config.yaml
model: "image classifier"
dataset: "made-up road signs on poles"
train_examples: 245000
image_size: 32
crop_scale_min: 0.8
horizontal_flip: false
translate: 0.06
color_jitter: 0.2
targets: ["symbol"]
num_classes: 28
arch: "res2net"
norm: "groupnorm"
activation: "relu"
weight_standardization: false
depths: [2, 3, 3]
kernel_size: 3
stem: "single"
widths: [160, 272, 480]
mixing: "mixup"
loss: "cross_entropy"
init: "torch_default"
optimizer: "soap"
beta2: 0.95
lr: 0.0033
beta1: 0.95
shampoo_beta: 0.95
eps: 1e-08
precondition_frequency: 10
max_precond_dim: 512
merge_dims: false
one_sided: false
adamw_lr_other_params: 0.0029
steps: 6100
batch_size: 512
epochs: 12.7
lr_schedule: "linear"
final_lr_fraction: 0
warmup_steps: 180
weight_decay: 0.1
adamw_weight_decay_other_params: 0.05
Rows from block 4 of a small image classifier, named by matrix and row number. Each number is 500 + 25 x the weight over its row's rms, rounded and kept within 0 to 999. All counts start at 0. Numbers have three digits each. After the name is the row's rms in percent of the matrix's.
Before each channel's rows are labels from the 100 images, of 14848, where the channel reaches its highest value: "strongest on" is what is common among them. Only what is clearly more common there than usual is listed. The data: made-up road signs on poles. In brackets: how many of the 100, against the usual share in percent.
# c30: last pointwise conv (model.blocks.4.c3.0.weight, 272x272x1x1), inputs 68-135

strongest on: triangle sign (54 vs 20.1); P (40 vs 3.4); arrow left (30 vs 3.6)
c30.159 101:500537506518491451489476486499500505476521507519531492474517532505506537482458483469479482516504512468500519504518505501511520495511534461481525510489498485543484471493504521506502435506575468502517545477

strongest on: R (89 vs 3.7)
c30.224 100:517486481511483493466531518515507454487490500549495496539455481517469514504510481505519490512491526509504504522473545509551471526530526500468510497556510504557488470522476548523477458504550552501556476500

strongest on: 50 (99 vs 3.8)
c30.163 106:500468516505513507501486494506456497492485497514494541512494495473511518511512462491517509513520490507481514467522524504503452507484478515493508495520493526511478550476515471530447519465489506538472505541

strongest on: 70 (100 vs 3.5)
c30.265 099:540519528451532528488510534498516504469495538522471477534492480484446475513503504484489488499499535499486460494491463483470505515480519447453513471516539474484479513494514490513505504512491527477476536504

strongest on: ! (100 vs 3.3)
c30.138 107:482517495502491499495534507524521508460453500488534518493488518498475513477474527481482497493493489506501528559485487459493484485512478481513527452493488499459616477479517476470499508483503501510476501511

strongest on: R (99 vs 3.7)
c30.76 098:551504483499519506492490507473459504512530457459506489525540481527490500492485481459539465497504513517511487520502557470509520503510488498534509503521470490495491464504493485526448493511487457505461509522

strongest on: 70 (100 vs 3.5)
c30.53 100:484506476471505492496506456482526474494488502514519510490488535513504487476479493497471503515541501485515515503496544498484526488510503485495500499514503500501492466485490476517520499512483503472476498426

strongest on: % (64 vs 3.7); Z (25 vs 3.3)
c30.93 089:518497457494502505525495553538493491519526506493462474512505497470509490506474448454500500480504483479532556515478471527489527491492545481514527506508509497553485478504509459495499471507460515502499481487

strongest on: drop (81 vs 3.5)
c30.214 095:476506489494515466531506467473508483518555522494574494508476516515473510543505512521539487482479513498491505474535520491493524537516503488509556508462520491536500560502527493528462522507509508481530456537

strongest on: arrow right (68 vs 3.6)
c30.101 097:513502492451526491487486523532518482503474472522493490514477522492515488473498521477530511471505571503505459523473471543497496486538488524520530473511518534505476530497528504472514556518474513541493524517

strongest on: 70 (100 vs 3.5)
c30.193 102:463525548518460510457505488483472493504515508479509459495511499536474488523495466483536491494524503494536493455524483528497503517539513461461424551505509489522478491495499502482525490468490484538493538506

strongest on: drop (97 vs 3.5)
c30.249 091:504501488452461531526491496491506501527514497507503509501495473507551494529499494478461531517525507507504516508510536470480477468499499491495499535505532499538489504500548466489522498484511452510456487536

strongest on: P (52 vs 3.4); T (27 vs 3.6)
c30.132 100:509518453491523493548481498523525498516562514526484487503505510450479501499499515505470497480472514471490530515549527474490455506496510503512529493494515508490560541490498525502490496498475514496472479466

strongest on: drop (80 vs 3.5); triangle sign (42 vs 20.1)
c30.221 098:533469531505484475544525527460483507481515473470556496522495466538494465514500510487493521511521500454512503488499525499548504482485519514499531506497550461464478474481520510511500529487469531507511491478

strongest on: H (100 vs 3.8)
c30.119 099:492493484559540565490451497478518483514459462513481463487445482484486510542511472462475452502480455484500494492491503458516516501522471496504495518470511488501517501539483534481494475525513478473539488460

strongest on: 20 (94 vs 3.8)
c30.148 081:453482482471520497479473462516520505511511499548551529500500510488497529496497506494432434514523540512465514480466509500490497464507479533503461517493472524506495511521487518464488507471478501489536486477

strongest on: drop (53 vs 3.5); Z (32 vs 3.3)
c30.160 098:485517465476525486488471456475492542482510559440475496516496514495475498510496511511515486459485506525490493483516481474517501518486510504540518491535488485518483491536467489471491462523477493534510500516

strongest on: arrow right (68 vs 3.6); arrow up (32 vs 3.4)
c30.121 093:502474548493471503487481479456529525477502490489467479495481509512531510471542540509523482446465501461463466529498517505483506531514473528519504523476515490516479523505573482503491533489488489492498472518

strongest on: % (100 vs 3.7)
c30.26 098:490526464498507516471459459513499512496502537514492480495512477500520516491521496482480484473518508530494462523494484503476488525511501516478498484490508498501514513513495483490517496489510513533451490526

strongest on: 50 (78 vs 3.8)
c30.164 088:485493510498532557471517504500473519509501531495507549493501495473537493497482516512485464515500509492542505522515498484484502510494466466506543502495521485452520493471513501501510528518522523503476462489

strongest on: 10 (63 vs 3.5); ! (30 vs 3.3)
c30.19 099:492500490483486508525479465542507502474475504492537506500507557476532501517495524470491520510522481495467490540490540502462514522483517480537503471510487489510510493544489487499496499475499463485448565490

strongest on: T (88 vs 3.6)
c30.179 095:502495481509493515471486528503466514445497504512489510493491529501480477532506539510521535517473506532492510517490434520472517500494492496478550476511518503476528512563465460489478510517527514484471506500

strongest on: H (89 vs 3.8)
c30.9 089:501476507470487509499497486465517446501502490493482490443485494462483480501479505480500495540527488472504508487528524501521522509488554534461495511500501504509461496496504486485476488505496517499454491534

strongest on: ! (58 vs 3.3)
c30.175 098:481491513479500539478479503487484489448480507486482484503500514472492470471507560493530521511510501511516474544524474470456502502494500486482485472482485438452524536533447504506505494494520529462532479496

strongest on: P (80 vs 3.4)
c30.110 110:491498509495505518523498502495469505522481508494500498496523494539454485499500479511503513486556480522427521490458488488487523513496505465527474530477484513500519478522485451475477498489508515517506530489

strongest on: 50 (79 vs 3.8)
c30.229 083:482482493508516498487513557509476428473522492509496496483499457483518495497476559485502457501486509478505500525531524477472494535459474499459458489476518532500531467508504480530525489494531478444537476441

strongest on: ! (40 vs 3.3)
c30.14 086:521535507539500518491546501512498553479485516486510514474497502473559514511500514499480496470454476476492511512488519497477504495501512505482492501480568499462534507499464479481482560500495491517523492499

strongest on: P (95 vs 3.4)
c30.6 105:548507510475528499474520530521460472516527539505470507509481507499485478547503509477483504470538484483517475500518495503495501512474509453543500504522500495501465469478504540505541457490488502465532498475

strongest on: 20 (90 vs 3.8)
c30.155 095:495462499546533475494512495551493535483471493469484459490485481493514459467486483515513445475493473510444485477539498523532529447542510521517510471503506482491486456477483506488516492500534517481504478521

strongest on: drop (56 vs 3.5); E (43 vs 3.7)
c30.191 097:517505481530502471540485517517433489491483506483497494512496501482522506439526491541491529514494533500511485476509537520475502499455478495535517499497517494528532537503508505488475514478473468481538456477

strongest on: % (100 vs 3.7)
c30.92 087:530470512522478565498501504562487515505511514485460479503491481490543492479456539468528478459451483456537521477519521498487518475470512523515509537483494482520511482477538499506513481491525516538506489490

strongest on: 50 (82 vs 3.8); triangle sign (43 vs 20.1)
c30.48 102:486458524455490494471501489480493507472488480508520481491514486518483536495556467480512530486540499522493566506481529488512514499504460486491504460481482485509479510523496475538488523503534499506511503507

strongest on: drop (87 vs 3.5)
c30.86 106:485504518486469498472521510500528564524513510487529481572491466508509523529488500528518522491470492500504513509486513497555483541443519459532542513466533537517488484519522489562455502475506491476510521536

strongest on: P (44 vs 3.4); B (39 vs 3.6)
c30.211 096:486490539485529496532455483497492484486498531485494520509472499470510474484478539435481479508518500502494507577526509497483533483533502499491472534541504526474509510498486495459499501488523509504471506501

strongest on: drop (84 vs 3.5)
c30.141 098:493524510495520483511523485479461528512525539495484492518532488486496485532477482467480559492490562460474450500526502482504488522511521468482533512501498471502509477498505485507538489463513521510490530497

strongest on: 20 (65 vs 3.8); 10 (32 vs 3.5)
c30.187 093:521510512498484499482502507501531474484508531462481526537461502513532489507474533483430496516499506527497498518508471478482459501527489474557493519501491512535464460509496490500493488501507496478524524498

strongest on: arrow right (99 vs 3.6)
c30.165 099:470469511530475488437507442533503499510531535558514479511513495471498558503521502506499565499518486505521485496497458495496515551482501501532499506476488567487488479498506496494520521472518503484510504485

strongest on: 50 (56 vs 3.8); cross (36 vs 3.8)
c30.1 107:507513483486482489497499525510496487513535457500470500453481495472490482430497494487477566498536457485522518476517528542502518469511497491453487470527477514523515546486518494466516494500515502498497484495

strongest on: 20 (91 vs 3.8)
c30.51 095:489503498501524466543495453516513483481490478516500485531457514505493498483537442498486508458501499517485539517491526507503464571485515494515504495454473504467539485508495524515514530497538517474478487475

strongest on: 20 (47 vs 3.8); R (34 vs 3.7)
c30.216 110:554499479517489524464521506510485480510477477450466516532481489487463490476539511521471481462497499461524482486524524537508496509539477505543524489508509486513507517492509521502502474538472516543481503479

strongest on: % (95 vs 3.7)
c30.65 097:508534484505518458499500479451530437523518525532523454539490444470475471484464510539467482471502476491514471503522475467515476489485491458526529522511454538507513471513493476518483500493488514503526533505

strongest on: P (62 vs 3.4)
c30.215 113:527513472496530485468455491497491488506522502545464529522494510517477522545516524499497465526507465513490460532501483486492475533470524457491485519534480508484538547537488473464515491521509554488535492519

strongest on: T (95 vs 3.6)
c30.74 103:513500488503510490512480514524501474505489498478478465471487509456509451515534489489510453476531532453509502508508510468508506540523526522482474476505541498511538492504518540508514514555461500493509471460

strongest on: arrow right (97 vs 3.6)
c30.29 106:506525510502502497499522515498455527470483493492521489535563477489547493468509464502485514501509498499511477498498503531513488496520509481520490458494517498446495489505524488501502520475517473486529494484

strongest on: ? (64 vs 3.4); 30 (26 vs 3.7)
c30.27 113:498524477509506542514515530516496524485489488507462519500511508510520479502507473512510457505496507511500533472521470497502492527526535529485538493519503445511546425519502512495491507521527507469503512466

strongest on: arrow right (83 vs 3.6)
c30.243 099:463466529511493501547487499540476509507491521487498511493476493491530500440527519530505505438548484497519495516498514504517505512512522453507509458454486486536498467498500518528543527503501491508514482488

strongest on: 20 (80 vs 3.8)
c30.61 101:489516492526513475518511502494497522480497508479468455531522537474490493504505519480529482495486494525516547484495514533509481559511485471481465530434505504562523487497531530484486493535505509504499515520

strongest on: T (35 vs 3.6)
c30.197 097:521571527550507517478508505505525480502506464494472518500482508487463496497493489547483492466480510533538475486491503524496516533500483508488495509508511499490507488487507501498478468513474469495524451478

strongest on: 10 (90 vs 3.5)
c30.106 111:541538535550525472489474490514519501473559484492499513511507448463542469506480541536461514497556492498489484520491512490506500510514494508518466496468473478496500467482487471462537492492474487475510530497

strongest on: 20 (93 vs 3.8)
c30.202 103:474486509472484506473464491531518441517516508485469504502473525513487477514489506502467474497491504519482523510482524497477512493515524456532480507520486517505483517510486496501512465495499474480496467500

strongest on: % (65 vs 3.7); & (35 vs 3.6)
c30.68 101:498461492497492493541512488493490507525484506459485494482481530544516511523491495507480495512436520552498493467519525520530501497515502499523481513514521533510489486507502518499517487485536494505517519512

strongest on: ? (82 vs 3.4)
c30.166 108:537497497513507501524481478551477500508496509507536508505516522540537528499487483484520508529515501496516545547512461489512499484482500545449503500510501515492532498461469516513483490518484533545464495503

strongest on: arrow right (72 vs 3.6); cross (28 vs 3.8)
c30.222 101:524515492506503519479535491524516498491531502542485528540511487516505543521543474500515490518486491429512483525533508512542522544484516500504481508506428484535511511488537506516480514522531460487498487516

strongest on: P (56 vs 3.4); triangle sign (46 vs 20.1); & (43 vs 3.6)
c30.226 100:535444503502485510500471514482512489514533490443505502466505496505442419521509536480522503552498507509486511515504507473477489452470485501489525496490515508507499480518504477530479499465507490475505492493

strongest on: 50 (100 vs 3.8)
c30.75 087:520477511506465472498508547500481536483475472482474490479523478518525537521513517485485510485506536476505505523496488537475498475466467476472548487516503501478518520472491442475518468483496512495487485463

strongest on: triangle sign (84 vs 20.1); P (51 vs 3.4); E (37 vs 3.7)
c30.200 101:519486509496482532518538534478502517510503497517516478518520524491512532493505524529526490496495487510536465498534486531498498442481498488478515444543515520507503495483490523428532506527507490498509478466